{"dataset": "drawn small creatures on textured ground", "image_size": 24, "crop_scale_min": 1, "head_dim": 64, "pooling": "class_token", "momentum": 0.95, "adamw_lr_other_params": 0.0011, "steps": 5500, "weight_decay": 0.0}
Rows from block 9 of a small image classifier, named by matrix and row number. Rows with one number belong to one neuron. Each number is 200 + 30 x the weight over its row's rms, rounded and kept within 0 to 999. All counts start at 0.
After each neuron's rows are labels from the 100 images, of 14976, where the neuron reaches its highest value: "responds to" is what is common among them. Only what is clearly more common there than usual is listed. The data: drawn small creatures on textured ground. In brackets: how many of the 100.
# fc1: MLP up (model.blocks.9.mlp.fc1.weight, 512x128), inputs 0-127
# fc2: MLP down (model.blocks.9.mlp.fc2.weight, 128x512, transposed), outputs 0-127

fc1.410,216,232,182,268,234,194,216,130,215,229,230,161,195,144,195,167,201,178,223,217,205,229,207,198,191,224,200,212,196,187,190,162,137,195,222,244,192,177,230,266,193,163,212,172,165,176,198,240,202,171,193,216,195,179,191,178,158,230,150,203,223,164,195,167,162,184,273,209,173,186,199,189,197,235,240,206,183,151,226,178,201,227,213,212,201,228,245,198,214,169,158,240,228,190,220,226,152,247,146,154,168,214,205,178,239,143,172,178,193,251,180,156,161,211,257,195,214,178,177,225,169,144,243,223,216,209,191,222
fc2.410,220,214,191,239,190,191,206,255,216,198,229,182,196,227,220,254,162,199,225,219,181,198,167,239,236,214,247,162,207,207,207,130,227,259,203,165,131,181,201,239,180,207,187,269,251,205,201,248,231,211,168,145,181,168,202,227,200,195,180,183,137,219,179,229,241,205,193,178,229,201,133,185,206,193,215,199,164,207,144,191,217,212,227,133,265,184,220,203,169,194,174,192,210,220,191,186,225,233,240,192,215,219,227,188,156,239,214,148,182,172,257,235,156,232,223,185,156,195,234,211,199,207,206,211,241,168,214,218
responds to: green (99); plain (36)

fc1.503,215,210,231,172,229,169,227,154,177,151,178,202,170,192,228,208,231,155,165,203,163,188,222,194,183,203,232,259,226,266,197,166,202,146,248,190,183,190,156,176,245,249,205,259,233,215,222,180,221,210,224,140,160,153,171,247,193,234,216,211,223,192,165,229,181,227,207,161,209,200,232,199,225,194,203,234,191,229,178,147,150,185,173,179,225,212,227,183,213,203,148,124,175,193,214,208,147,208,194,194,235,218,211,190,195,185,218,203,155,193,199,196,254,159,222,239,182,209,246,239,181,224,164,259,158,191,172,223
fc2.503,195,231,168,140,249,222,194,192,285,209,220,174,181,236,182,251,214,145,252,209,176,168,212,208,223,235,186,200,185,151,149,195,163,200,198,145,165,237,225,225,206,228,225,182,183,260,219,175,154,192,211,243,163,173,195,160,209,226,186,178,191,230,280,233,218,174,179,185,194,221,239,177,208,212,208,164,224,193,187,208,200,131,191,175,158,202,180,194,177,148,130,208,239,269,196,203,161,179,208,199,165,153,162,201,237,222,212,217,177,183,190,248,218,190,199,207,208,192,223,209,209,217,246,208,221,219,211,195
responds to: white (48); grey (42)

fc1.143,212,219,165,242,180,214,165,194,219,219,138,225,152,194,286,153,206,227,218,183,239,215,155,178,229,209,153,181,192,212,248,192,203,133,197,198,221,202,248,189,202,171,124,199,224,175,211,159,192,215,229,196,175,207,241,207,195,274,206,160,227,217,215,233,196,186,202,222,184,241,239,206,132,172,187,207,155,216,207,164,188,215,200,223,173,231,167,216,200,160,196,269,206,217,209,171,204,165,218,196,162,247,211,263,206,229,201,189,218,203,209,196,147,223,180,234,228,197,170,232,212,206,175,178,222,259,239,172
fc2.143,266,127,242,228,158,203,204,257,192,188,194,234,200,242,217,238,210,160,209,206,220,209,188,188,169,182,225,185,216,216,142,250,200,191,136,192,181,227,128,158,222,206,191,169,201,226,235,188,199,154,154,204,178,245,163,218,181,204,197,183,219,195,128,181,183,224,228,218,163,201,198,235,205,198,161,226,162,211,203,215,173,214,200,151,184,255,160,187,184,124,223,250,186,236,237,188,200,174,216,212,179,159,261,157,169,215,204,230,228,215,183,198,209,205,204,179,176,172,159,244,198,177,170,231,187,204,227,170
responds to: orange (94)

fc1.2,196,155,179,193,146,192,182,233,219,244,176,187,189,200,196,182,183,169,161,221,192,181,218,222,219,208,212,168,274,131,163,176,159,220,190,137,239,158,184,166,172,146,140,216,229,245,192,142,172,185,170,181,235,192,148,211,168,193,246,204,241,229,193,210,183,227,162,202,216,199,173,190,242,161,221,143,187,192,235,131,191,202,216,193,168,208,218,225,279,249,185,240,211,195,206,249,188,192,168,178,170,181,197,219,188,238,218,215,204,206,185,219,211,236,235,188,202,134,186,224,223,206,198,218,229,240,194,216
fc2.2,183,225,221,224,226,192,251,246,212,222,222,268,223,171,195,223,207,175,196,246,163,213,193,204,129,252,176,181,183,149,186,171,156,167,233,158,165,192,186,142,253,176,180,192,175,195,178,209,224,181,209,149,179,244,210,215,212,207,181,160,225,203,197,200,223,168,180,230,241,275,191,230,234,153,190,185,185,235,243,192,205,175,222,156,212,223,244,183,173,152,256,219,120,173,203,152,189,162,214,181,179,183,179,211,167,222,235,183,157,219,198,226,192,193,203,183,173,218,137,244,199,202,192,209,183,173,193,197
responds to: orange (54); yellow (46)

fc1.363,252,130,176,243,181,182,183,167,172,215,167,192,219,190,169,218,223,211,193,217,195,205,179,219,265,164,173,197,179,168,187,187,230,171,205,213,156,211,182,210,236,165,240,174,223,137,139,170,220,205,206,151,215,194,211,234,239,254,165,228,256,161,262,219,211,228,233,239,185,175,190,196,216,240,236,193,181,188,172,154,181,260,226,173,152,187,161,225,176,206,240,172,218,233,155,205,199,218,233,189,191,196,204,229,170,125,190,216,159,203,178,226,200,188,174,188,207,175,254,174,169,209,214,173,183,254,222,223
fc2.363,180,205,193,154,200,183,171,224,232,188,203,185,184,154,191,256,235,219,189,225,227,188,216,277,232,177,127,245,230,175,181,151,169,183,230,222,193,201,150,223,135,235,221,229,206,219,196,194,166,181,131,229,172,181,221,245,235,204,170,213,223,150,141,200,154,238,234,212,184,188,193,228,130,214,147,160,169,235,204,261,188,193,199,191,201,235,205,159,202,225,204,236,231,148,211,220,171,216,195,197,219,226,190,214,240,169,159,218,210,179,203,229,193,205,175,214,152,193,198,207,202,208,178,212,195,265,175,172
responds to: brown (62); green (38)

fc1.192,230,175,145,231,175,211,215,252,193,232,194,173,198,180,200,175,254,202,205,127,184,228,255,208,179,196,188,182,214,174,163,198,205,227,203,193,223,231,194,232,214,196,178,172,166,237,252,193,195,235,149,181,223,189,242,156,244,203,153,236,196,185,203,163,226,235,198,190,227,172,199,190,148,217,197,146,267,204,207,190,192,177,201,216,201,244,163,187,146,179,248,176,217,225,172,204,239,198,183,163,143,171,273,175,213,193,237,244,145,205,221,215,183,209,214,112,178,231,180,204,197,195,240,256,186,205,191,205
fc2.192,191,240,196,210,258,236,169,203,178,173,204,243,209,222,188,216,170,221,216,198,195,217,197,208,217,232,242,237,211,217,155,171,205,219,207,239,230,221,244,138,152,199,217,253,166,261,155,212,204,205,255,167,160,230,170,232,175,214,174,243,203,239,203,184,207,226,200,208,211,203,217,238,157,220,193,195,193,222,152,219,225,250,138,208,186,208,228,195,185,217,175,194,166,261,206,207,257,258,209,219,157,185,139,153,178,185,182,152,160,207,215,194,193,184,220,269,190,175,200,156,170,165,173,191,206,267,213,208
responds to: brown (100)

fc1.65,161,189,223,202,180,233,185,178,181,257,181,222,163,202,216,236,208,193,185,193,203,240,244,160,231,154,232,179,169,221,171,232,200,232,191,255,272,216,155,222,220,135,225,214,153,161,216,215,164,189,246,209,219,213,224,172,199,186,210,187,185,241,225,206,222,236,228,163,207,174,152,220,220,245,232,169,185,180,262,213,218,209,204,253,220,216,178,185,149,174,174,205,174,239,188,192,203,165,166,192,247,182,200,163,163,230,227,206,239,192,162,191,175,259,245,230,195,158,222,228,197,161,198,250,220,168,170,141
fc2.65,298,227,197,223,206,206,237,231,201,217,202,206,218,207,176,206,229,221,208,253,203,159,145,197,170,205,195,201,205,185,196,244,152,176,202,190,161,247,215,173,232,257,219,211,238,152,192,178,188,199,209,212,223,195,191,140,290,149,155,208,182,157,230,206,190,165,232,209,199,246,178,218,143,183,186,183,215,210,174,154,222,231,198,186,173,166,209,196,244,227,196,172,233,151,188,181,250,221,193,199,213,216,195,254,200,159,144,168,184,192,206,181,219,231,197,162,215,242,196,198,163,252,201,242,254,169,183,192
responds to: white (62); brown (28)

fc1.416,155,230,243,238,187,190,189,182,173,183,187,205,185,205,158,225,200,136,207,184,233,192,229,197,210,135,217,172,213,198,124,190,190,190,296,223,138,224,187,207,182,231,218,207,255,236,209,208,159,199,181,190,174,186,225,202,213,132,187,192,224,216,220,174,167,190,182,203,171,173,169,186,165,220,184,233,195,254,183,205,237,210,221,210,245,155,134,200,259,163,162,179,232,178,214,191,207,182,166,186,194,224,128,235,181,261,209,176,228,218,247,200,231,194,203,163,201,195,200,214,249,223,175,210,230,199,158,190
fc2.416,201,143,199,169,202,228,242,172,237,241,170,232,178,164,135,142,210,197,214,167,165,241,177,211,171,194,253,206,176,227,230,199,211,212,197,197,222,187,222,234,250,230,181,179,148,240,163,158,237,226,170,222,232,159,206,169,188,238,228,163,222,171,218,213,207,223,254,184,179,231,164,223,183,166,233,231,187,177,184,194,238,179,213,241,136,190,229,195,255,233,239,204,205,182,183,210,143,165,188,273,180,205,248,181,213,151,212,167,213,191,194,243,226,245,185,175,204,164,207,214,232,209,209,210,199,158,190,242
responds to: yellow (100)

fc1.248,202,166,227,199,199,161,216,213,262,154,166,174,260,210,225,221,251,153,186,154,156,166,186,169,206,220,209,230,183,204,203,233,197,177,167,166,173,230,206,190,170,229,216,195,176,217,216,180,249,174,245,197,212,253,180,193,168,216,209,169,243,156,229,155,187,202,217,148,185,211,227,216,204,180,246,218,238,189,248,200,177,191,262,159,173,164,217,220,285,179,234,186,201,178,199,204,222,249,233,172,217,160,171,255,172,204,169,226,185,188,180,187,223,199,234,221,218,240,206,188,188,193,210,223,199,105,191,163
fc2.248,160,196,185,165,178,231,201,211,157,201,194,185,213,216,187,223,187,245,191,230,188,260,234,256,147,236,196,210,216,191,188,185,175,171,236,214,225,152,258,237,232,253,184,189,163,203,179,184,196,216,169,234,182,155,250,216,229,207,216,187,220,253,234,200,225,230,192,229,225,237,156,149,237,181,184,163,203,202,145,222,217,210,231,223,216,188,186,183,207,157,226,136,227,166,211,235,153,237,197,295,201,189,256,215,162,217,262,190,198,221,186,155,209,219,200,224,219,191,171,174,206,178,140,224,205,222,214,200
responds to: grey (49); green (27)

fc1.16,208,175,201,147,212,214,202,215,236,215,199,227,138,199,211,214,171,279,202,171,183,221,135,231,171,235,232,214,183,219,182,195,190,212,213,237,203,244,184,164,197,204,228,187,177,206,147,263,193,231,178,227,145,170,131,194,201,222,153,190,209,214,182,189,267,184,168,202,214,204,181,174,182,275,227,246,168,207,206,183,203,199,219,219,201,203,239,190,245,181,201,226,166,211,146,289,191,223,206,214,238,148,189,206,193,194,230,141,238,183,233,152,195,149,168,179,241,196,184,191,226,216,229,186,194,219,229,184
fc2.16,206,211,162,186,186,218,187,192,191,199,216,205,189,206,181,193,169,158,231,170,172,211,243,195,221,207,237,177,207,195,218,230,161,244,201,193,214,186,228,170,230,187,212,191,227,197,217,193,191,230,222,177,238,132,219,223,206,128,189,169,158,163,206,252,136,214,193,217,242,223,170,252,185,254,247,213,159,196,212,185,230,226,260,230,194,201,176,154,161,207,220,197,188,218,217,243,200,194,187,211,238,263,246,162,265,226,160,220,193,214,213,189,186,203,142,223,184,210,214,140,176,135,188,168,230,116,180,169
responds to: green (100); plain (40)

fc1.194,212,227,212,217,159,206,168,193,201,172,144,217,212,160,240,182,250,218,175,213,153,209,177,228,215,166,175,208,218,176,176,192,189,185,162,167,223,188,195,221,246,202,227,248,175,197,202,221,198,230,180,212,238,204,250,197,213,233,207,226,200,187,204,178,170,173,236,184,201,183,221,130,199,185,203,160,124,284,249,162,182,146,207,200,216,190,165,201,262,225,207,226,229,231,239,158,191,220,262,161,177,227,190,163,271,197,222,193,205,201,211,186,165,211,163,217,162,256,227,255,167,233,174,172,171,189,178,222
fc2.194,131,194,213,195,234,221,228,220,213,265,226,172,221,212,178,199,166,178,244,174,206,221,187,169,169,172,213,195,187,212,230,253,160,162,214,181,190,249,210,141,220,257,148,149,226,207,206,194,189,127,201,171,229,170,143,217,191,198,218,170,204,211,144,200,223,199,220,163,203,237,192,258,159,203,180,268,242,210,143,222,147,218,144,224,149,200,190,231,206,190,211,180,204,249,224,167,212,215,181,164,175,148,202,251,166,198,218,205,201,224,192,181,209,159,240,199,234,192,200,197,185,185,171,200,182,236,197,177
responds to: white (97)

fc1.374,183,171,268,175,233,190,145,251,218,183,191,212,171,215,210,195,185,225,232,165,155,199,204,205,201,224,215,227,200,223,281,237,224,181,219,217,218,159,188,195,245,223,239,166,234,197,268,224,172,176,232,164,219,158,171,116,155,196,164,198,222,219,206,180,192,166,182,183,173,214,207,197,207,187,235,173,174,245,210,217,203,212,185,208,194,180,206,173,174,156,140,226,174,221,201,161,216,229,204,245,197,168,254,218,197,208,222,181,208,267,257,218,159,186,202,200,140,165,210,225,202,249,143,186,176,162,214,214
fc2.374,212,159,166,201,164,173,209,224,214,226,210,157,206,275,198,156,222,230,245,204,202,198,224,178,142,145,177,165,188,200,174,172,222,215,188,208,155,248,231,228,164,188,168,153,167,183,217,165,224,190,185,235,248,266,194,218,178,200,190,189,218,187,131,206,196,190,175,214,260,189,185,229,195,232,221,176,129,186,179,199,209,215,213,175,146,185,243,188,250,218,228,135,212,228,167,191,180,178,196,159,182,169,227,192,231,183,217,175,216,192,148,157,218,230,157,197,246,238,200,221,184,181,260,212,238,200,232,204
responds to: white (69); black (31)

fc1.38,168,236,185,230,211,176,274,218,153,237,216,174,183,187,167,192,173,193,170,199,207,177,217,235,211,181,185,178,161,231,166,178,199,183,225,168,178,139,234,174,176,200,210,240,176,228,185,209,156,148,175,271,197,186,171,231,220,187,219,251,226,199,154,211,210,191,225,176,150,187,182,171,189,233,167,170,190,216,200,206,191,202,208,194,201,193,251,138,251,216,204,254,231,174,181,237,201,174,202,196,154,181,172,209,224,212,224,251,120,247,193,220,173,170,185,193,163,170,131,190,175,172,230,248,209,230,258,203
fc2.38,166,184,207,218,243,180,184,204,215,264,254,250,200,202,204,224,193,225,179,228,209,151,228,195,176,231,210,258,224,158,215,143,198,185,170,184,167,178,240,146,248,185,234,197,207,202,178,253,210,248,187,235,137,244,200,208,146,207,204,197,222,188,171,214,139,180,267,234,208,165,206,184,221,144,201,142,189,200,175,209,203,157,257,252,233,216,175,186,229,205,180,222,204,224,219,177,175,194,209,190,178,207,121,200,183,207,166,187,239,190,222,192,204,175,190,160,199,184,151,246,239,232,192,218,159,209,189,197
responds to: green (48)

fc1.294,188,181,205,177,165,157,243,223,191,210,197,219,177,239,199,250,172,205,161,214,237,219,243,184,195,191,198,217,177,187,168,214,170,217,198,160,182,240,228,230,176,152,192,237,165,161,238,252,224,173,236,224,166,208,219,195,158,190,197,213,171,216,220,183,215,227,161,178,233,164,251,207,191,163,200,210,210,153,226,198,213,220,176,189,169,183,197,200,239,156,203,226,228,172,225,195,193,203,171,232,218,231,136,208,188,190,189,250,194,251,195,188,150,232,179,211,228,238,208,276,230,135,201,247,115,137,145,175
fc2.294,237,195,264,210,273,191,174,204,164,139,204,188,212,200,208,156,228,129,195,176,155,220,258,183,202,179,150,199,228,192,247,223,193,201,186,186,211,190,211,214,226,212,194,192,156,182,187,265,197,226,255,165,239,149,224,225,191,235,237,187,196,244,170,203,226,194,185,206,237,194,174,164,170,176,212,151,224,161,160,187,195,173,117,221,213,229,213,208,202,246,183,186,190,145,182,196,181,198,217,188,247,185,210,211,189,245,182,180,139,206,159,180,197,196,182,204,201,166,222,163,268,205,162,197,244,218,232,211
responds to: yellow (56); plain (50)

fc1.272,173,155,196,163,223,209,202,232,160,213,249,175,151,194,180,166,202,221,206,220,148,228,216,174,175,129,124,229,248,246,220,161,175,205,225,164,187,174,268,197,195,200,263,221,194,238,139,250,196,165,219,205,196,209,174,196,166,201,192,217,185,152,213,193,181,197,208,148,253,212,196,181,213,166,252,253,213,142,177,217,205,217,185,216,177,177,215,260,222,210,181,228,201,209,184,232,192,182,173,182,221,194,199,184,181,154,250,233,138,206,216,191,179,227,166,241,208,159,173,169,199,173,174,206,198,176,234,185
fc2.272,205,176,190,181,205,180,204,236,195,139,196,202,207,181,170,185,190,155,175,162,232,208,185,214,265,238,197,187,172,213,210,215,171,201,171,193,165,219,169,236,224,151,166,232,205,224,212,195,215,249,200,260,232,177,140,248,209,206,193,195,214,181,177,243,178,180,272,166,228,173,194,232,176,237,260,174,189,188,195,247,164,161,221,159,251,195,192,183,195,222,231,177,192,159,243,206,212,176,166,179,167,211,167,214,198,207,138,208,222,165,243,240,148,213,172,141,179,211,264,176,156,145,218,226,194,200,237,215
responds to: yellow (100); plain (45)

fc1.83,178,194,172,171,158,217,181,218,192,250,205,205,168,171,235,239,167,149,189,270,196,201,209,195,155,195,192,205,232,229,174,261,220,166,178,252,166,232,165,184,199,176,168,246,226,169,214,229,189,175,185,178,189,211,168,241,161,231,239,157,211,236,171,222,150,216,167,145,255,169,217,217,159,165,218,229,198,135,221,214,191,135,188,213,160,189,207,229,163,156,200,214,222,160,225,205,235,164,222,237,198,211,225,178,190,178,237,219,196,193,240,198,145,184,145,226,204,143,174,166,219,234,189,193,217,177,185,193
fc2.83,223,192,226,217,244,204,190,225,203,170,222,180,238,237,186,236,205,225,225,203,167,155,163,176,180,188,223,194,164,225,178,195,178,201,228,221,226,195,170,253,181,178,194,229,135,164,162,175,262,151,173,224,267,132,228,226,220,220,205,211,210,183,221,191,164,164,189,236,204,156,217,199,270,224,152,157,214,203,168,226,168,210,170,186,232,139,202,190,202,208,182,203,153,207,200,149,245,254,238,148,193,176,158,185,190,215,191,213,206,214,239,187,153,164,219,253,170,265,176,189,207,167,190,218,200,196,216,228
responds to: orange (100)

fc1.423,247,196,228,179,175,204,162,130,184,176,219,127,163,167,189,203,217,163,181,161,165,175,207,176,140,234,210,196,211,206,198,225,178,192,215,212,180,208,168,214,171,243,159,267,158,228,217,228,244,238,227,181,156,201,140,197,227,235,193,211,216,285,179,175,147,237,178,234,205,241,202,206,174,173,261,250,199,229,204,187,176,211,156,234,211,212,198,186,191,229,142,197,183,200,136,186,214,154,155,216,236,194,203,187,213,205,225,245,229,203,198,203,226,200,195,195,228,219,207,244,178,174,230,204,223,245,198,174
fc2.423,170,193,141,141,235,178,176,181,179,171,184,172,188,232,209,209,179,202,203,180,196,218,188,176,157,208,184,152,187,243,124,242,210,197,249,176,263,234,214,215,191,198,206,159,157,241,166,179,145,222,206,236,165,165,170,187,179,231,179,210,188,164,155,176,193,190,191,213,181,224,214,162,217,214,223,166,175,215,173,181,254,213,212,164,200,154,279,225,170,174,229,211,183,268,181,160,195,246,230,212,171,182,183,223,200,235,220,181,174,166,160,205,229,222,262,224,225,198,254,198,234,221,202,163,215,175,225,174
responds to: white (63); teal (27)

fc1.342,265,157,216,257,144,158,157,210,182,224,173,162,177,160,199,202,207,214,183,187,192,192,191,209,166,195,188,227,142,193,209,197,194,240,185,188,279,190,235,226,195,232,213,236,201,223,189,254,180,236,198,208,236,201,205,227,247,239,136,211,188,132,231,200,176,211,201,236,216,237,208,187,188,224,224,217,174,193,178,170,197,104,183,215,194,264,189,227,166,249,216,174,212,172,164,166,137,192,240,194,213,194,214,203,188,219,195,190,210,212,158,147,149,238,183,183,195,180,212,185,188,228,187,185,239,160,180,166
fc2.342,189,205,185,192,182,202,186,193,239,209,188,247,216,225,178,197,194,175,221,205,218,177,220,236,246,214,217,238,164,230,183,177,217,252,193,269,197,219,178,205,188,222,205,215,174,161,199,209,197,185,200,211,168,220,216,257,201,251,186,212,161,161,161,185,175,272,178,222,224,226,182,201,236,178,192,218,145,242,153,193,132,227,216,190,233,189,222,187,196,172,183,237,220,203,186,222,244,247,137,190,221,240,198,197,214,126,206,193,207,193,220,212,152,266,163,252,255,190,143,172,127,182,245,207,247,207,196,187
responds to: brown (79); snail (29)

fc1.395,145,167,172,212,188,156,156,265,190,186,215,196,224,224,219,189,201,234,184,266,235,181,161,201,184,187,234,229,206,161,201,181,137,252,194,199,217,157,200,178,201,195,244,243,205,209,259,198,160,235,157,235,210,207,190,206,170,207,210,222,195,232,201,233,154,171,226,201,218,185,188,121,143,231,167,238,212,167,250,192,189,215,208,156,191,214,283,236,194,228,174,204,180,145,213,214,220,212,192,180,172,238,226,139,176,200,227,143,219,237,166,195,187,181,168,165,217,239,197,194,200,221,207,184,159,207,218,224
fc2.395,190,199,162,196,144,184,206,212,181,204,212,204,190,233,140,232,191,159,191,162,131,188,159,220,237,178,218,200,245,215,218,190,217,226,181,163,222,193,237,270,205,114,224,208,190,230,189,213,232,195,193,225,182,244,187,245,246,201,190,169,214,149,164,216,232,195,217,224,225,217,208,172,242,198,214,234,191,176,196,202,247,191,237,254,214,240,206,138,195,211,233,248,144,192,205,167,176,219,168,213,221,166,173,239,201,190,206,235,178,205,164,214,153,202,223,167,194,215,127,216,199,117,203,215,222,172,232,212
responds to: yellow (100); plain (37)

fc1.58,203,225,211,243,200,215,199,178,174,238,166,172,225,213,183,165,185,191,236,162,167,188,191,150,214,267,225,222,215,143,200,208,128,212,237,220,201,221,267,187,226,169,221,233,199,184,192,235,166,178,224,159,228,199,201,211,190,172,173,142,147,206,247,169,218,195,218,205,173,249,217,192,140,211,192,188,206,215,222,211,201,194,217,231,221,238,167,166,198,230,206,189,195,232,219,201,233,259,221,276,255,219,174,133,212,214,195,260,175,193,199,191,253,165,204,174,210,194,196,137,133,182,165,190,209,198,178,192
fc2.58,251,216,168,222,178,165,170,260,163,218,223,213,218,199,174,201,216,205,213,213,199,202,131,212,136,172,186,191,149,204,226,224,236,210,241,169,203,211,186,208,166,240,185,210,194,251,190,168,214,200,221,182,229,170,182,212,204,189,224,195,214,144,186,228,235,247,190,253,248,202,188,174,211,183,186,247,241,192,144,228,200,139,257,244,226,196,258,201,208,201,223,169,188,213,168,172,205,189,156,183,258,163,216,238,236,212,189,108,187,239,206,162,202,204,210,251,220,159,206,201,243,169,172,235,210,210,181,214
responds to: white (62); black (38)

fc1.113,165,176,184,192,191,179,242,179,145,197,223,182,174,190,217,219,209,227,195,177,253,206,226,132,263,123,222,215,183,200,225,149,249,194,237,185,181,183,158,170,234,232,151,184,215,192,217,104,196,219,188,205,219,154,159,155,196,181,221,140,200,260,198,184,178,211,225,159,218,247,173,208,194,200,138,207,181,173,221,193,193,248,207,176,249,209,162,207,189,206,213,172,182,252,204,122,166,154,199,212,167,199,165,209,178,218,199,194,220,173,221,210,230,213,176,205,221,242,230,221,222,208,196,196,214,184,230,205
fc2.113,218,247,220,168,228,209,150,193,283,230,184,187,201,201,227,195,250,176,214,182,185,220,196,166,195,210,150,182,135,194,154,225,220,159,169,207,186,192,158,190,217,208,214,157,219,198,209,140,225,221,175,180,225,215,197,178,208,256,188,216,183,210,209,199,141,248,238,222,200,184,222,208,200,218,214,168,156,229,203,182,228,191,157,174,206,221,194,236,223,149,142,184,193,197,223,173,206,139,173,215,190,250,231,157,200,219,235,118,172,220,216,234,232,240,225,212,212,201,241,205,112,238,211,192,193,188,199,157
responds to: yellow (68)

fc1.344,199,216,144,230,205,223,178,194,166,202,206,133,198,248,189,211,197,190,182,177,250,223,169,214,218,205,168,193,233,199,206,166,167,172,189,190,204,217,226,258,181,143,226,209,190,171,203,170,213,224,202,184,251,201,154,217,246,174,157,202,174,218,173,191,221,184,199,266,255,171,190,162,244,202,199,239,174,218,241,156,200,215,131,217,193,221,185,162,139,225,182,227,172,211,204,219,206,178,181,225,203,235,212,193,211,242,180,171,220,176,274,215,210,248,242,205,236,178,121,187,192,159,227,171,269,179,221,167
fc2.344,213,177,208,254,209,213,239,254,180,171,185,195,179,149,132,198,183,213,243,263,180,219,122,175,204,250,226,222,172,220,154,211,158,202,228,213,166,225,185,118,219,167,203,201,213,187,189,283,194,215,227,207,224,156,210,236,218,202,166,216,201,166,215,217,193,194,198,196,209,258,217,182,214,223,216,210,223,205,204,198,212,212,235,207,192,224,206,249,194,161,164,192,212,198,282,180,156,216,219,150,147,190,198,139,199,189,188,176,218,243,177,220,163,180,245,226,171,208,220,245,243,228,201,187,191,208,210,233
responds to: yellow (92)

fc1.117,201,168,185,207,218,219,204,205,216,183,185,197,203,195,233,184,147,205,214,192,212,251,217,229,207,178,220,204,226,162,233,261,234,187,233,203,172,166,231,245,174,178,145,245,201,204,149,188,197,220,227,178,209,223,204,211,174,227,162,159,207,202,175,205,141,234,245,243,215,216,195,239,172,216,121,236,177,206,186,162,233,174,219,195,175,160,215,163,180,233,208,193,225,176,152,201,188,171,160,243,270,204,178,191,166,237,150,210,213,191,250,239,157,161,262,221,239,242,220,234,207,159,167,225,202,226,155,243
fc2.117,156,172,270,191,187,212,269,221,222,261,175,257,203,161,174,153,216,237,193,164,230,167,188,207,146,216,231,178,169,158,208,214,225,239,221,220,214,213,194,167,269,165,229,224,222,212,257,196,222,206,264,175,153,184,232,218,212,235,216,212,233,196,175,157,169,249,188,170,193,170,227,205,192,191,254,185,189,220,205,176,211,209,264,198,212,184,200,176,152,234,192,230,164,191,209,228,186,197,182,182,178,171,181,207,187,190,208,272,206,202,185,154,195,173,189,161,192,200,182,199,145,247,200,192,174,204,265,173
responds to: green (99)

fc1.382,132,158,175,180,171,185,177,214,208,231,149,183,157,254,223,195,190,239,252,221,180,207,226,250,254,215,198,197,232,207,238,238,225,197,198,231,187,152,214,188,230,164,205,203,200,175,184,198,197,196,222,232,253,186,209,210,252,200,223,153,244,213,165,228,227,200,179,196,154,208,185,152,232,177,175,202,160,292,183,185,178,219,209,190,181,165,239,252,209,151,160,238,213,222,199,172,217,209,194,224,146,162,177,243,146,185,261,209,153,205,205,244,188,181,199,197,171,216,228,227,163,234,191,203,154,194,202,211
fc2.382,204,227,189,177,170,181,209,213,193,153,205,199,244,194,200,190,259,187,182,212,188,219,177,202,248,129,135,164,247,165,194,163,144,233,206,192,228,247,155,195,203,181,130,214,197,176,253,179,182,127,198,228,191,237,223,225,201,184,222,195,224,138,217,214,220,156,219,215,200,182,211,217,218,216,192,230,163,229,172,212,216,186,208,248,217,243,180,249,226,218,230,158,217,260,198,228,108,241,258,195,208,194,189,218,166,195,216,186,258,209,179,211,172,170,185,159,178,168,176,203,204,193,209,174,184,174,207,199
responds to: white (96)

fc1.473,180,171,203,138,182,229,235,220,181,216,198,178,189,205,231,219,232,218,143,180,218,191,211,223,220,125,187,195,227,200,189,201,276,141,221,208,198,210,158,215,168,156,175,242,201,192,233,219,218,173,249,192,194,195,209,181,194,211,180,207,164,231,193,183,152,212,177,186,195,223,205,192,220,222,143,172,182,171,233,262,196,201,163,277,169,193,221,242,199,270,167,257,208,188,174,186,192,188,202,183,193,156,204,193,151,241,182,156,195,179,119,157,195,132,227,196,237,219,219,211,198,202,218,197,200,250,235,214
fc2.473,202,234,253,183,264,111,149,192,207,190,209,186,173,250,247,171,176,195,197,190,209,163,205,206,222,235,163,145,186,193,190,217,203,165,177,148,220,170,252,188,197,239,183,210,166,191,171,164,204,217,210,204,150,236,193,142,190,212,239,182,204,245,202,205,217,186,224,195,228,178,262,187,148,226,170,197,195,233,234,161,216,224,216,157,195,191,246,223,217,199,219,112,203,238,184,203,214,215,211,179,236,216,165,217,224,232,221,224,134,222,176,176,183,157,150,192,178,203,218,220,182,188,179,248,215,160,195,170
responds to: green (95)